Weights of a small contrastive image-text model.
Model: 2.48M parameters, 48-pixel images, encoder arch efficientnet_v2, encoder norm batchnorm, encoder activation relu, encoder depths [4, 7, 7], encoder widths [16, 24, 32], text encoder width 128, text encoder layers 8, text encoder norm layernorm, text encoder activation quick_gelu.
Training: 10100 steps, batches of 256.
Data: trained on drawn human figures in many poses, 13.3 epochs.
Rows from block 2 of the text encoder, named by matrix and row number. Rows with one number belong to one neuron. Each number is 128 + 24 x the weight over its row's rms, rounded and kept within 0 to 255. All counts start at 0. Numbers have three digits each. After the name is the row's rms in percent of the matrix's.
# fc1: MLP up (text_encoder.blocks.2.mlp.fc1.weight, 768x128), inputs 0-127
# fc2: MLP down (text_encoder.blocks.2.mlp.fc2.weight, 128x768, transposed), outputs 0-127
fc1.706 101:128105137121134124106161085078122091124168124095145182075136113119112121154141128129134096101087071095115100201112163114160144107132121107102086126118127095155109133117104086105113138063128133126132151098129110154104154144124100126112135166149109110137133126117124157150095150130143145130133099151122102137134105120114108088165116124122146106106116124139130141171135127147158176129125
fc2.706 107:121100197133112085145136152134108098170095130112135125175134153075102107109143087164166143137118117116147135093116165122153115148120115116154132126119148093141142159137111106080149100126130117109132115103119072123162165116111108133178143132131140141117060148163126096108159164133120153146143119130146158113132112133162143132122119099131155155164118104125150096094105125109159112123143
fc1.707 101:143112174148138098075175130120130092128132124109130142094097108097146112128138110146120129120107146117127112143097157146122132152147172121055132111134147115154140144155088136123151119074112148115104127115112136141142137093097088110193135138174116146099150130073108147142123150104167163130117113140115121104156125112087105173122102117086129127088128155111154140134141123143103110163141
fc2.707 087:129106130115143116132110135110136114120135131128117126115135125163087121095123153099122154146067182130103175163098121134102114160181088124118079144130146110122109116105123130152100093139135169146117119104113129096140132133121059151149131120160091064142119144121142149119121128137121149129139140121114125135103130094111104134150078137165143162129137135184132071134136184148100129137097
fc1.708 096:155098149158142113106144101084105130112134096106166148107080150106171141135169150116132159089140101098134118142073120121151160145125160156118093117129154110183116160134133148100097147119116120114123143141119155183133134132129106124135189153157098139144108150131144152127168169136125153125142120132105087118125134136134116125106142126093147157089082160100102141112104165112105160112119
fc2.708 085:123089210094135095094170132129115096135132097192136110134132160095146119129139132144164136117131122107099176093123110131136111090122072124146130148105147146131120141132145162125148079104131105101118115173129107152104129152148121150168169132158131116122165129114107118136111094105099131109070134123151119098126117129096129130163096108119139138144110162152103126126140136072133135121129
fc1.709 099:167132124170107129117132124098081116168140097097119164122125132180181118101150120133127132126137105147109076099084140126131161096150116137123122108093146092136147137110107089123150132095102150141122144100181135138149135132155152076097137119132154129139157115119160152141135113126174139099163125120144120130147122103099110120120118105106171143097101163092115179132143168171144141131148
fc2.709 079:130140174117128113142098136144087090115094078147127112137152110119161081147147128163129126126137136123164088132127189150152095140119103119120144089133141181104135129153142128101115101165176114127110195115134104124122130151128129122085104092134114152185107107136127108122182136150121155115088127139138134114112108124148123176130138120103120165131153142078137093134125124117100104145116
fc1.710 097:130118135121141113138134115125142088130178121072146146086093096135134128104154119135147170126079078118124124151131175153146164137117129145118095085112137057137124155147082100112096151134141152118110149117164111148172130099169145114193143128107111132117131144158115129149166169123148169139113112118142105118129169120085133120138155118140143136136138166112122127128164124137150127143110
fc2.710 110:111113151150090170123115136141123090121123143130116114144166145162143102156170138157146190144137143084160148145145154143124193155137130129141100181148142097097107144109095125130129131132120147091121119115097113109175080144135112102121069124137131111122120144129150161113148130139190136171130137134161137082153142146156144144141096136084131151122102107150131136131145098156152117110129
fc1.711 093:182130151154144101089134122065130114101157118117131123114090094112107062108130087148156180168096100130140130124093154147141135131160131144100124114113173068159113154138102137096120117099138153118103145099158130104186107145122113097150118118114130162143104143106096140120137157138140133116140111175113087110139113108099108147147105107111137126107113149096119107117136142133135139130105
fc2.711 118:114128117087199123118140136145117116134128134087102088138112125098110108141185145125105113140128141120123192094107123133120138102096101083135137095124156132115120125122096158094125064132120127142114130110127131120116139118105135126101129115196154131106133123152161127119128152124125126136113153097139115166157097104136122162147120115110101178108086145130087101127128108140188154118180
fc1.712 099:156123123109165127158153119073120089112137091114117116103115124123131054149171158155143135135127097098112110169132117124152155171133113151157124069110173128134126171122102089053103100131132165131081159104161118137158130097104140115143175135139143125137141154101113157154119129147148141136137095138119113115138146117130125152158143115115144114116112154134131117149121151160101133139099
fc2.712 124:127109159172118142148108097100121134104128122153170090146102111156152115159114138120159148128071197133156141124115142124159120118126098135124182092133142139140119145167126123132124140148118118117126125137119111071149102099193149128138117161148143131084135142136152162140132149119177155102151134080109147125160112111121120120141111121111084157088148068135135126157146147143126090150128
fc1.713 103:157150144143090092103152131139121082122121098129140118124113125104155086099101124114158149148087128101131126123081114149102152124127146158118108078119148118198170131151094111098159146075126113128120140105165130121135119122145104136112157131138129134169132132086160144179155103119129170161132138098141118092178143079130097158125115124148128100118116144115140138129127150157093146094114
fc2.713 067:138123174131134150145145121153117120123100103090149101143139112072116090123112124145115148090115152099142137116147125104155116126129147137116186150134130167158099104156111184094100122165137090149128118152093125140134138065133137128126076144150093110124103081135107109111152091136109138108108144132127164154098135167107114117140157131078134164120152142153073146127147135125102127151153
fc1.714 100:115089158139127108125184145138132107154123141105172145094125138128132075121153127126166105130112087104097124145099146111115140119110111136086111122078135119142165111139094096114137149095142179163102107130151133130129124145160108117083106151142138087155181144099144172132121159132136144129149122142159137129188126128072072142121098125125136114114118147120141133123120164143103155147090
fc2.714 083:118123197105144058148109124136135125131131126123108118110129123140129121127143140129120189073124094156117174140111144120136102094121148140099115147154152093106127137115149159148117137122093124134092138127145165078143139117108139167115108096129112115096109141145163153181153134121093118145125130175139159172104158087135121129119101161176156158123107103100135141127133165137143095144135
fc1.715 096:133128143150158113119187111124111131147142125115157102113135144106121121109135094130161151161100146110085109133069139153171169109150114131138103121117127144175186136122098113076147132133157136138076165155155106095167133123127094135127138116112117119133129138116089116128101149113169159145121107115106152109163161089105137121121126108047131130099097152118127124127116124138104161145109
fc2.715 099:124119146097167084160159111113120145126137131118088110142135119100143119150098147156136076122154178110115159092127142136108104133124119131140125121101145122106152134153143165157168067161117119147149111105150104127122144157148094177128145162143112082119162131098148143115129112139115136110105056134112136154089147130113177123151101151139107122124149124157106163117142159172104140117088
fc1.716 098:183126152128160157094167137083125103130112111109125122122109140129125116130156149149140132114141099085118117127087122144124172136119075111156108157084184077128133152158113102119130137106122165153143140068158140130161132137151120124136145138120101099136105126065136150152109121137180152145127149142125093122143137122113117173107115120100106144121064150136113112136152141139150167134098
fc2.716 071:102131156110134129127091115126087146129106128113178113158092131158134080124145154149123068158115124117147099103144136126116164115094105088172124104177143170130141104128108135152159108145147101082126120134139094129104138109134132149143138112159151141110100098176107098156144129102122107119165111127108142111155131144125149124130163063138110133122148124097134097108101111087100162095161
fc1.717 108:189105139140144089118148149125148148121182139099146120094119140152142119112140116145162147147118135113157118120127128140156142112110129157132088107116164093129106155111100060110111143116123139152087152096175123132151151121148093078147120128141158139162093134133112158176139176145140160120138092112128091106137134082138127161091153134109105133131142139093144171112159131164140119102116
fc2.717 117:166116080116137122060112145146089113114096112141133115140118139139109103110110081135141116158123089107161126097120140144122158106134107127163141136099135175151121082126143102106128083159121105136152120115177152099121136079112136103116116113127096132126128120128150121085117133103103157107097122124124136162101207154120135148113110171128106098143138100092123144096108133152099152096116
fc1.718 110:145114117173153124143142119125139101101181102095138128119137124122147073122170135179133163154110072086102092137109143129153128144102135157080123145095163130204139131098117109124119156118121129151108127067155117141157158151132108110137155149097162137119117151138113132121169152128176154167131145099131106108133133135112119138101176113116132142117122103117119130140113104121106127135093
fc2.718 105:132132127119182156107139148119095132122112178174103114154132130105137149104159150129133143141074165138145107106192132084126115121100093100138106124131121078150122140144138127130143117116097105112112124148136150095150170117116137099116084121143139140114145113156092091108146128102172144139151136122100171139155135129138115122108131144132103109128093079133060121163090161164111115150140
fc1.719 100:143097163155172127117149084098138090159181123102139115117115091140177124156150118120164125149144097110119103136128156149160156136087122151123092077126142132155151185139160104110134158081145120145134134089167103158152162114124139099128176123167131125165134164143066128158144163144136126108105142114127143111144143142130154114118136139128155120151087119123122115144133127129131151151121
fc2.719 107:097132219102121148079100150124116138126094148154167086109114136113164118146120125153134141139142099163127113135108126133121125092126140126172099139165145100093128103159115120110125122137118080080107140125114128081154140125150154125168147106106164138134100156152127110130149119122149143114109117102137129110104195145162091125123104112111097156132145117145097147136156139086172128125115
fc1.720 104:154142125145128095108116169129090130133165130112160177138095135131156109096164120138111119140092104111091090159142163140150144151127149113130118076158154106146153180144094128107076149117100105129130117118139119151128096119156116099141141104113145091123168121087120167128152146102175154107146140147161112080145144100093170162087134147116112126128110126134130139131114161135130166145144
fc2.720 127:144113193116150114104141139142131119101169150120143104096125147101156128161206145177136127180084124103112117088120130110131110134134102127142121153126139098147110137122141160145096115137125134131134132156133146143111088127125088134080141116149135098116134123187135117119121144133108069167099150106100116146119147161167113164140142130110136133115191125101135113138138118135156082145150
fc1.721 099:131166138141145103104169134110144124106157103137138157175114124154141082098164123178121132169111121105115139094104162114136160121139111126166109140113173118184151167128126108123149155077146150200094121124171107146149148108157100132130178126140112110130133140125125162165106166130173174128136116146142114118159128114132141158158132128118114125123108153116119107115111138169135147137137
fc2.721 075:131121123088107115133090095110114138162148136164124125145134173155163135158142142113134116105102100136202130108118158140145082142131076139125186180139135109124133087081119140119162133114125158138131132151151137123151122132099132133107184139148132076120127123156135148139136107117099110174126143144121159121149130163101149102143144096165136094179159136125116165148087134134118138117133
fc1.722 102:161126110150129068118155112083135110155113114101176127122129166088153103110080116117117105124111102149138117171127120178148165122136135121164117117130162101179126153134095076131095164123119154130104128135165108172119172133158116153116163142103112115164138132127114134134141133130169160112161136132161120151169143120118135145131126100108164139086140154099117124170143105164124136131137
fc2.722 114:169122165151106121187120117143120112135136106091150117122137122113132105128225145132114140132103134112171131156076158188116111127138119108107156138145124110143120136192118152138128089171134138115116110141107095129158135097136079104138107139127099134114161171101137128113120124115149147180153123086137128147108130120149125128151097135102116099132179142108120113124164125122132155126108
fc1.723 106:131122139145130108118145101118120113139144134093121143139120118135176109111151101121101109113108087059161059112137142153113143130132135113117084140121153116146130162122127078112143136105130127151132148110132095137088133106144101103150114134155110143110084162130141157172157156139123165105135141118160106116206134106078145135141124083137152090095070104127125110140145151125123142157125
fc2.723 123:135129116116132145102141085149104115117075069149169120164147154142162086126184122113137136123133099089172129171134104189127118131153142113170122128154100156159168093132142148146109094105104154127124150141124154122142156153146140098141068159117115125151139128142134136116146126104139152098165091071141135143116100162111115139162130125113136141107122103140104126142099140104132109108134
fc1.724 099:168122134160179077085147114070122131134124117096116165087120125109103108122151127186122081140090086114111119145085149084114131136151129141086097122152119116164173138178080132136092175157109125134124158134163127117136125125099096131136147126126110129123152136103120152114172129131161127122124102137154141120147139095117098155131119101075126117128131137110124115135113149131140163151124
fc2.724 118:096133198135124106113132158141116108077161101107096127153132156102152078143193179124152144108121152121132125107096176140123075157106114139131137154145134115115105151145136116149128078097133151137116133133106140143124148137154076153148108109173165120086132123125146129131134115119093135165095140132148156128096118135112124154134094115130122163122129156113134113130152146173169100111121
fc1.725 096:193104126151163066080142112142164127106136156134161120081131136094127127120153097116145145116124112106094125112098152123144156138149134096117115160102153090153147153112100102097146111132119152147126139106165160137156128109142074100121143119167085112192103137122123139133119130127162139137154134116159117113139154101108123135113132109114118131111122143101139099138111110172113199150118
fc2.725 080:097159156080137131094073129116098153095119147108084090159110139098157106119133140134153123119114110127143156078100144112151080152113090162086144113107138115111108138165136139125106113131124130148139099115104108157166104127118071152174100101148149118122107112152163092129161126094109129106129173104135133105159144130118135123122115124144106174148128154135123109099139118107066133130126
fc1.726 104:134118142144162103158148112117121126133160143108160144126094130118145124118142114162124117101079120110161135155129148159133160141129140131134090111110160088136134163117096095114085139076105148100088141110126126128141109127143087104137144148151100108172128136120119187150125149155133228111161126123108124090141161113102142142123129122097125130135099180152119142137160171118104113144144
fc2.726 103:135134196169096100113102151147179146109098184146103133156179160135154108139165121112117125095120104168150144095090118135109118118125123163135104131120107135136145140120128118105170098114129120095094119151139124075143121136141119134129135135128089125124111169121119129154099130097114096162163133126131149139100126112113157145155097146145153128128143073138163155155186148110150095123134
fc1.727 097:107115111161164117066129122130173116144155139117137146100101114130116149152128129140159124142100112112074091128098145124129179129109139143142116114076176119153180154116091108106094154105103112160115152102158120114104155118147138153154138137133119110106147130090115136130133175146142160130120106096150140069152141118095107123101106121100142105133097142085113150139089127127155162137092
fc2.727 076:115136145113096118140155137120123141111089134126131109106140107112159129132141131120138108127125137109151130127134143121116065108165077155148151148101105103096106097166129177126133143124117114080090088131114177142154110088126102145132144138098135106112090118125149134101126121109089106131113133146110145149158103091179118199167102142096091166120147144087105081107154145137153112130126
fc1.728 106:139132136108161131115132088108099103139173092100098129095103114109137114152140145118131119152115139132115104133074113160163166122148116090142101161089117132160119132141106112135127135129116171143055114092129125147133126146119135158176146111162134112164147150104103148130120152152162144167137126126139109119143152091115104174102142090098117095091135198103133147098135148142155140137116
fc2.728 091:143120181104119137117131119138111113129127112133104156128099101126144128144094134124146119137145168114118163146117118118110072110122142144123111113189149051120138164129143126129149091123119144131138113124118095105093131155134148156147136089160117118099182104150129114136123114130090110169103126084140147121095121107064149176146151145137127093113109111134108160104164128147125102193117
fc1.729 101:126122139157153115113148098109151119120132128094151143115143135111130133128166147122115126135134101086117062126085140135131124152153117120117119156109168123076143165161132133134139154119092155142125117109137129139126171130123144105176161123145091164134104154106084135153135170120155184117150131129136104091162146118088120140121134155068120134165096175077146120118158172107142140128101
fc2.729 103:075123193088153091086080154115127118093140144126083149141150161138129133127164132130137148138095141153150158109118169102125135116126105127162098166160171145091113109102113098159126125124135114102091113124147160124093128127095052087140137139135142121111101132128130123157106105103132106134124105111153130142125164135115109131103141077150140147127098130141130077102141107114121120115132
fc1.730 097:163082152153132102104106116127095100118165105116123153091116139090148083118129142117133155108129091117136112137065102108123127150127095151119081095120145101148116131143112104137160129154111150148100138101175110171141114121128123126123106162119112107138131113114065151160163154157172164142098098122160108149183124128090133130125122106143134105085130145121104120115128162142133175144129
fc2.730 081:123142162114101126160166093139120122156124107167142151115149121130141082123052084170151150139100152119131111105126101152091141145111111094152133098143146117106111116100122130140138077119147110124127110141101118139115090144120128126152134102103111149095121144145124100145154177109142119152163080109185106129111130101098149154122127106138101137114121128117141161173109086068129114133162
fc1.731 106:141117151114083116142146092114091103135141111095124142093088143123175108119101125167171160123108090127091095119071126158140108136129134125137125108116132097185141153118087091123127162139115122145090133153156164140135154119149105129142119148110115119147128140116155135140150135157148159130132121130129091137131115109093159145117139122114128170149130190089101118124132182156099165172092
fc2.731 146:149098132131141142142137105154100108100129118120090120152149142104097079159206103125130148136111159119149137075157156113173126128136140098160151166102157106132168135160126123113129104173140166122114110151135125113112158109149107135100135131120146075115139160160133096091161162102112128130133123107139146126100138112095144109121132107151143144083093106081119146125104153153099109103152
fc1.732 099:171144169130173098119131132120151120147151095135121143127134128100153141117125104130149133127086152139108134130089115151125161111159109175151101129094182110183103155151126126120123136119116158138131108111178098161140149122098109124161116137156107116132133166122078141086120186113127131135131111156142103087155182105129124134105134103060109122131113151120129124164140137156153159156121
fc2.732 093:083130154123142131128161132142129156111115117114073154129163077098084110132132158157159128112132133095143131103137119136130115116106061139074169152142113097145115117161144129119124072146167119160101157122115166150161150129136142130182109131155087109119102099172167112146142122111136101135143122108122105107128144150141168131154141140152150132129155144135153103149087095124135094138139
fc1.733 108:132147133140123102109158106119135084115159132077118166162132125124174109112133101112139154101134117080140100144092166158121125153151122136114086110065127113189145172144107118109127137115109157144134164097139122095122127120115072118091126141117096134131137141126123153137133116158124135158104150153140109141180131103133146138123130142138161174121083181081119127119129128143152115146085
fc2.733 138:121093184078138137115140128136062134144138129187133098149146134106133123139148138155190168141135148125152128093148141126122125136079137123133157146147152101088137139130148078127132118107145132149122153129163125084107124121106160105155132132132183145070117149149114119128115174100097123128149152083131138148120154094159139140102126143133121126103132096147158148113128116115086124161160
fc1.734 106:179127125145152125118126116135104109116146117142129150081109117097160070115119150154154148124111093126140108131142153125143153129156136142158101110096190111139142118117079075117101128106119159131137112152144142137136105142151126093143141160104096079155130152095121139145101143122147173084147136140139146091154131072118103153095125092157093120099100132081119110116122156131119169151138
fc2.734 073:108131126134145135090095119126104098110129139174139130163152148145093149114157100154164125100103116141156113137122128087077108113092092100130099158128115138128096142123136132111137142114094142136096145135138114160102125148168130163145144135134164106139126072141045145150117147113082126125088112130053109137121125125095126141135127141092104157121072113107129126144125137147160103137117
fc1.735 101:106159135148120104114159135157127079125167142132175137101124130118163113102099126116158134126075150106105142143068134183118141126141128144112127125068178125140138145096152101102150167108139141119094163141199117166090149118118117147142152139155097161130131149102109139138132143114160175139139161128140103092155125118122101117122137124095157114114118168105129129160126140134116139158135
fc2.735 112:149143133135131075126145122144102147127111126143132150107152160131135073139131156134168120119147156121161142120147124154132140110095122101099105120126087154150138135084149134125118093161136141117093140109149144111120143143135185148131087140154143096119161092112142112131196141125156108098098117110113133127099120129154153159116113133141157161149161094161083077192126121131070129125141
fc1.736 101:149108145176119149120161099124125093131145132166139133173110126128146078126155097128175154139096138123103094141130140155147098117143148154109117101105132113148147177145071118092126154100148156140112146115170153121171156106093086139160109155127128125164121121113113123170131152125146160124130135161136075097153131126146100159122115154124142112111092111115151129150102130159121183127092
fc2.736 111:113121116125135117119126150146105110081144085128113132158148121161165136121214134124104101108122134131133111069125099106097092160128134164088145162136157158120135127157119163096129156112111157147136106125137124152124091102180141114153117115118104113101133146143124132132117139111130106146142131193106169111141107188128113147144101130104108152094151125148077156138084134150113129129142
fc1.737 104:160134129115202142080101113103126132127076120114162166083092142148137116147166158178164162105100103115152112179092154153144150123135118145122117098133099159127101159164130112127147156109144131140093137118148111118138163139121109109123106130148109114134116122141094124153159132157171131143123163132107123132144122125095131123138147126102134136108144172131084125166128151154144166133074
fc2.737 129:140163200159114121103140142133119148125125130177152087137095135091130136118099114168153099138093135099101111092143119124151127132144145130121145117152121131100114145180114151124134084103097080131121098122154100136120153102137046153184148145123100145109113136119121079130123151158114105143136098127110121114146100119113135128146092093148118116124152144112142133098125151074109152110139
fc1.738 098:126137147130143095082172101120136104087163090110136153130103134108150091118163103125134091123078133094127128098078111148119145121129132117128086099111198124143090145114111109112128177130135163145091141122109077149128094119115112126155162130136126104141138151130087158134124151142110151112123099110167092120141117103131159153068142097116130159090114138084130114127111125127118146121114
fc2.738 083:164116191116126121150147121092104124144157125106081139137093108108105125148151114128123161171115145067138131112104108133120139121096090137144144179154108134151061151146135110136107091131122110128107129144128138150123132153161153125165140092123107108093110087141130112122113068095120168138113093153090150102102168142124127129134140138118119141095131107169092139145145086121146124153113
fc1.739 097:125118135148154104111118118102117108121115127129170150069120076106149105108129104121118103115124091091108131122082161115185132104132139146127100125099113081142118132138107077114108148134095184131159131146114118150139140161107111168159122143143127126123126141127085143131110201141165126130107104128121083108144137131089117178099107098127164150106102151117128123128127140157137170158112
fc2.739 082:097160178133183117141098108169095123129115098097118154140139103135134100129129127127141161124141060110133126102127115128168143147122069137149130094151203105118129183133090130114137089148107113130119158136110143118125129142124158169120091132128137088103112138162116119118144131064101122130125097150119129139132129151139146102129065110130111137108124106116115140138156156116133101157103
fc1.740 092:131134127155146100063149088104132120131149100102147153116097116108114101136126138160112124115083099081146096166108149121162136164131115142120080119159116114153108134139130104106157137088113127151104124115159100131117133131144117088115140130128119135143129143086119192121134183139145146120151134133158134110141149112087146122120126147153156129123129182102139152159113185160159162184124
fc2.740 079:124110184116112083137139120151100123092144112114114121122125147124133102112180115103127142129114165137144130095104177133118128172131137094170167174136181130117097106104093114133125164127132125117102119091128096114105175124105110166150106143130145088136119109103128130141140115107070132176125148132098132116085114107098102136148087116104140152155124120133139116068098148153136120114159
fc1.741 105:149102173125164111106168101089134107142165121086123128125120109117145132113159128154143145146117115135097060157119129137188136133096134104108094096107131137146170153137099118130124112117105130127124133103145161120113152146115142135137155159121130104183125159112100152110133188161141145140132159085130108155148147137134126127111130148074163155107065130096125140122117141136083164119118
fc2.741 084:158135177122182127121154107111145133153140134163119150134100135155157148127119131102143145136151160141139113116142111131106163097120144112183058074126125123128177091129099131126159106122108120116113111138119124127112106135159181116114169096172132164148151126105137121132144151162117118140084139124118159121104125113142170110139129092147134155163113170130098144084175152114126116102158
fc1.742 100:122153116164175089090152153119139151132150148132133137115090104134186100094125135134147105116103088103137098183126157164120086102098118143110098123121146098155128175120087086115147170116119146122122144082170123143145167120141131162162141128137084157147152141133130158103146159136174109121133131126118144103117121109133112131137089123083172144099105133104130123137134151159143143139113
fc2.742 089:151126099129123180120125112118080115113082097138179142108141177149163108103161114126082175139110086093063099136135121118110137136137143122163127157131128126150123159111111134091142148107059127121136127140106146139147091097137157105101131159123096104091114158110090152153143124138093150086103156136143116158105115118108111125155116128144093128116141121149144160149146125129103135126124
fc1.743 103:145134130151118095114121102096116104129125118087162122134114139091157158101159125130151131114091108101100126135119142114150171112115107158101108168118175137159141142129088108138130141076112160133072126117144157137159162099135112147147131195129109155152132150124147152183105104127137126148106132110138103110188117093118103139125160147131163089120138159083102145162150144144110133115111
fc2.743 111:120132166113135120110126131109100111145159110128140074114117148072150112151098086140167112143140088111101132075108153143162084104111098117116146120149128145158128113116157098111109129121099132142151128165157175120156175145099187087117092101153162142124154165138110125130157158120144159113107109113104136140136137101155137133097149109158146111146122085138094132129108141095123110160148
fc1.744 095:167143145156147088081136144127069131131148134092159139113107134137188108118163094143167118146116118122106131135087162176161124119150090136119096105085159108140163111168097180118138143093124156130119135100172105165117134118136124121127134154104091088141119178116126127119132111128136144126145145138131095117121141121108118150126118111109108161105134134145148139149141164149135191139160
fc2.744 109:102116104116131130120167077139132122126115136153115117148109119083116141133121101140139163137127123113143096145164153116134138111145103169153132139121139119112118157092167076116114121139118128139110129134159104128122117189165169107161150078134135154119134109103140104131104143079165114067141144139186118109107157167170124117102128142151172147104124135137122137111112138111123059116172
fc1.745 106:153126155149115098131135099088117142169154128150136147100099110136162112140130137146163138073115133100122155101080179177135136138119094124138114107074130100147129160084116111132096170117116142117087131131109112138145141136147113119114146129109125135162125176142113135115081134117137145142117151135101079113124131127107103163076136140092137168123118184088110132122134140127113156180102
fc2.745 122:105136127124134113147097116167125099136129156161152124117105190115157105146134130153169132096108143139130167079136135108132146131137131117155140119136106107147128184122109115126161068123075096188143139114142146137103153139133161126117103131137130079155100138146103115133158131121084112083122146134108165110139173160135082151126106131142115144123144092076144119127138173122154118102146
fc1.746 108:142130131144103108094158145102144106104157102135168163125129082136145121116147121123152124117092124136152114105084162118155140168133098134157122120124133104135115127119120086109091113126107170152102105102143125138140126133119094133138149150105120103126184150107107128151146134123175210125131137131124145088175134114079093098114143093113136149094152167090166108116119131172106156148131
fc2.746 099:123113169136122129112102116112124124109151106125129095140121143136161079108205125122127115126120095111170140104123126095119099129090139134125121147124109126141143162132120116167089072148139158159126096144081126130175097116127085125140134127148142126129127128142154147151100132076125083158144107147120132119106117098128099184121081152171140170137169143121146118104156124163085137146140
fc1.747 101:125172169143124135118129134115153097152145151099135149121115110149120102096165149115152124136099085107079097094135160142139137134121101155104110125124136087160165175120082108129138153114126151141100155125149080165156174108116118149118138144117104104165137144128156152154136119092139141162089109128164126105181149108103108155132098110122127128104114180113152159110138118183121130143140
fc2.747 078:133138110112065109152138128153169115109097129122066139171144163133142133133101140130186117136141148126139135144100099136131118159132105104104103154140160085130147121064121127142126174098147137126134134100115122162162102132095101118117107098129109073088149142142142128143127111154101125159153153157153157118115138123112092137100092136155105126135155126117098177112101112164151094150137
fc1.748 102:161106137150174136095172131122125142136185120100152143106100172126167087139142114152125123112090106118151067184122097109117175123108076133142095102097142104170135162128106112100109147104110154115130187148163145133138133080149114126123138166148095131126102112106155120108139143124118144096140136107115118133141106101112126146093139135106148149103137127122120153130113117168158131153120
fc2.748 109:117098137145153148092131151173096122112115118153172148103098141112158090117154127123115120156120133078101137134130113122152123156109118119122113141125106135152146120150134158142076055105115141124147122146116139168170156109138143141152176159168112125111157130110092116140119128070094145119097154101143082116149158095136137124178113148153184099119142108120150127124141129156152144104142
fc1.749 103:158140168172189117115165110105140080127159158123140143097097105126144110111136156156138139158123117158095129163093094172155177148082103157128105105133092131135156146138110061123138155105097133159141107129145118148147129122142143113117111134152117115140123138118115157146163128173140144098165133117159095134178130128131138102087121137124138134094114161088123155130134148119107160135121
fc2.749 076:080143158083141116144112141122103100145109149095152131131142149120137103159130084146127115150155131150147162105133128138068141131096139139124104102169169140178131104159120150117109081153101127106132148085089139091113146112128138158143134108131120126167107159147102070131159162162119160150095073157128128133129148125164143110149127115126134130121109122160115106107128101181130123094147
fc1.750 100:158145105122107138087163076116152094123121108093126198104150138097125118119135115109148130119105062125081093149070155134156172150128139115143136094124136088150177124118121111118095151125139133119131134116143100171135122131081145124153116126153095097130119098145088171150141140115173158129116124110143134137124152089103097148146133147106149137106105126095140138162131135149114147141120
fc2.750 097:098144159125149126119103103150091109096149149127092158128146135119138122124167073168120150088114110095131121119152172116135151107135111088128138100133112088091123151147153115119131096134101108098129150136113113135150142136094087147101128165128147127097092157141143102124132150095086077179059086154139157144127136108133129109095120140123101165136148120125118114082111089115130142121113
fc1.751 100:169087161122141127126165150105136098148130125095149130101119160117153133115150117138158178128128114147120098172085155185149118134132119126108098122112143100132144139118077109099150136092129153144122166133160116089169130138124117138096111114102111117155117131104115185159134144105175155128110151125141100089154104125130118133130176124097165166118146197101129111138152136116122151145113
fc2.751 141:071140169126112126118101163122106137150136098146095126138111121180157098152160147121164122146137151143130137077155144122155080082137085121150157127118161137097142125133161113110130161089131126120129151115172158115098110148150137135134129119117149122118145141156109130138145134113081143098114131143119138165111105114095127161146133098160101133093159060160155151145183109129132126130161
fc1.752 100:142084167189123129111116091086163103118160127134140155100095137102175093099141162123129095131095051121080104113116139149109160136131124131125101119121118109137139172143096113107151149138113132137135129124175132144109122106121103132108142127122130105140084161133079127170127171117165169143156116146136117108169127116106141130122119134114132093125146141091144149142140107105110173142115
fc2.752 077:142106189136134111118128120143133118106139127132106133164136126123156138124159120129180137133126125158089153136136135174148159095151099123137148131170154129090101149105132128147151077139111131127119084151085185139140116123143051152146158122132162096103114126170144109119130104151114136154081105142149168108123119145139171143159098099095137145130147131107094135146121116107131077112146
fc1.753 095:150122181125151105096156114109100138177130133095165169059108123128172093141124115152133090086107109127102112148113122107149153154155126146130083124109146131172105142123114112114111117104114141147140112120144124113147141121101116096129162128130084136138148104129135126173168130132158171159143127096131108100135143081089128128121148105112174149113152152093138135152151127167103170137108
fc2.753 087:142104197093085106113124144167129097131099161114114118132108107152146128133124136128157155160144176105134140125095093128134100141102133103085122129143115116156138175160132144114129120119140127097103109141114098179123155108133115137173135112125116087122097112144135072108136148126125097177162102151140153122121134127148101181157099110122140190135091118115128123112169109139135117091127
fc1.754 095:130086183123154102116196099128153117088147102071146143087139143124164101115163108141144134153090118103117113144103116160139159164130159120102103127101113114139138155111130128090132123116117139143125111097166101156124135134139105134149153118150129097170116136154102140124193143162150129126138133150149094092154145125095113153132117128092154126098103153101138119143149091144080136131105
fc2.754 097:158094147096117122097156145146102127147092148152091086145132114164106115142149107089159168089125122157147160121104112148188110148143118096128130154107131121128091103138093184110131072103131160126138157099119127122139159122112115146153132118174092081117118131124102122142109102091159124144145158124163147111132122084136112148109098138095136148134103131137135159175134108161144102125123
fc1.755 099:122132154143128103087102100110141113190118117094138136058093123104163099087104185140110113108093084083131121154085146154117129128135126154132115140126166122176140152162107128137149123108074166130119122118164140137092133102114079089112120148127091127155137125099115146139125135160153141131137141145152108118140139101102115143144111136113145116130138172112151122112098165137116157151117
fc2.755 115:145120182127155131164137181150118132068131110132067119155133091099111133146146124167145089131107133111142123123144159130121104080089174159145133146093153128101145115129148119118168084173114117088122170137138138147148131109156104101139141112137105114075142145121158111151146104176162122111142119100154131112131117130176141134079135103146135117143143152117128091128135145120115116108132
fc1.756 094:132119144138175112120130096085110097128149089089142121109119162092145108146143125130177149121120121123118116139118137206118135119124144123170096084099170084117125160155110086146135141115121126113093142081142132141124102100099107106129146112132112135131103116107083133143152158100164126134145178125140123100136155104122181138104142123106116159107119169125086129148128140164155160149105
fc2.756 100:103145143106098103129159130160055137113143121164140126144149114122138119127168127155165139127081113094164165104135127099143152123118085131145086120128158156104148098131113085112138104140126100115129118113119159112132122107098101102146103124156157118134142108136182150130197145122145140132080127138129120151097126114127126115131136099112080084139082150104119091147125163128098153092109
fc1.757 097:137097152133142100097154102105107120098174102110109151069072130108119143104134114149160126148103077136123113129125139144176169108123123121112108122117134130148119118112155125112098123078129130131105143111152142133127125127112105124117137115121103115157123150099072148145128175127142129144124131107149093106163139190102129123124125093066088159125087157089118149093133125149141170163112
fc2.757 086:089131163127106112092123123100107126152103158147075118134120132142163087142096120112161153184186135121136079106116104060167113143145156106156131134126154099096100138106161095107162124121150120124115157133113086083100157132155145150144147091147139122143156142124147102113139118123138106123063109102162119127161136131116137104135119111125091172119125116143134126114102136125120117114121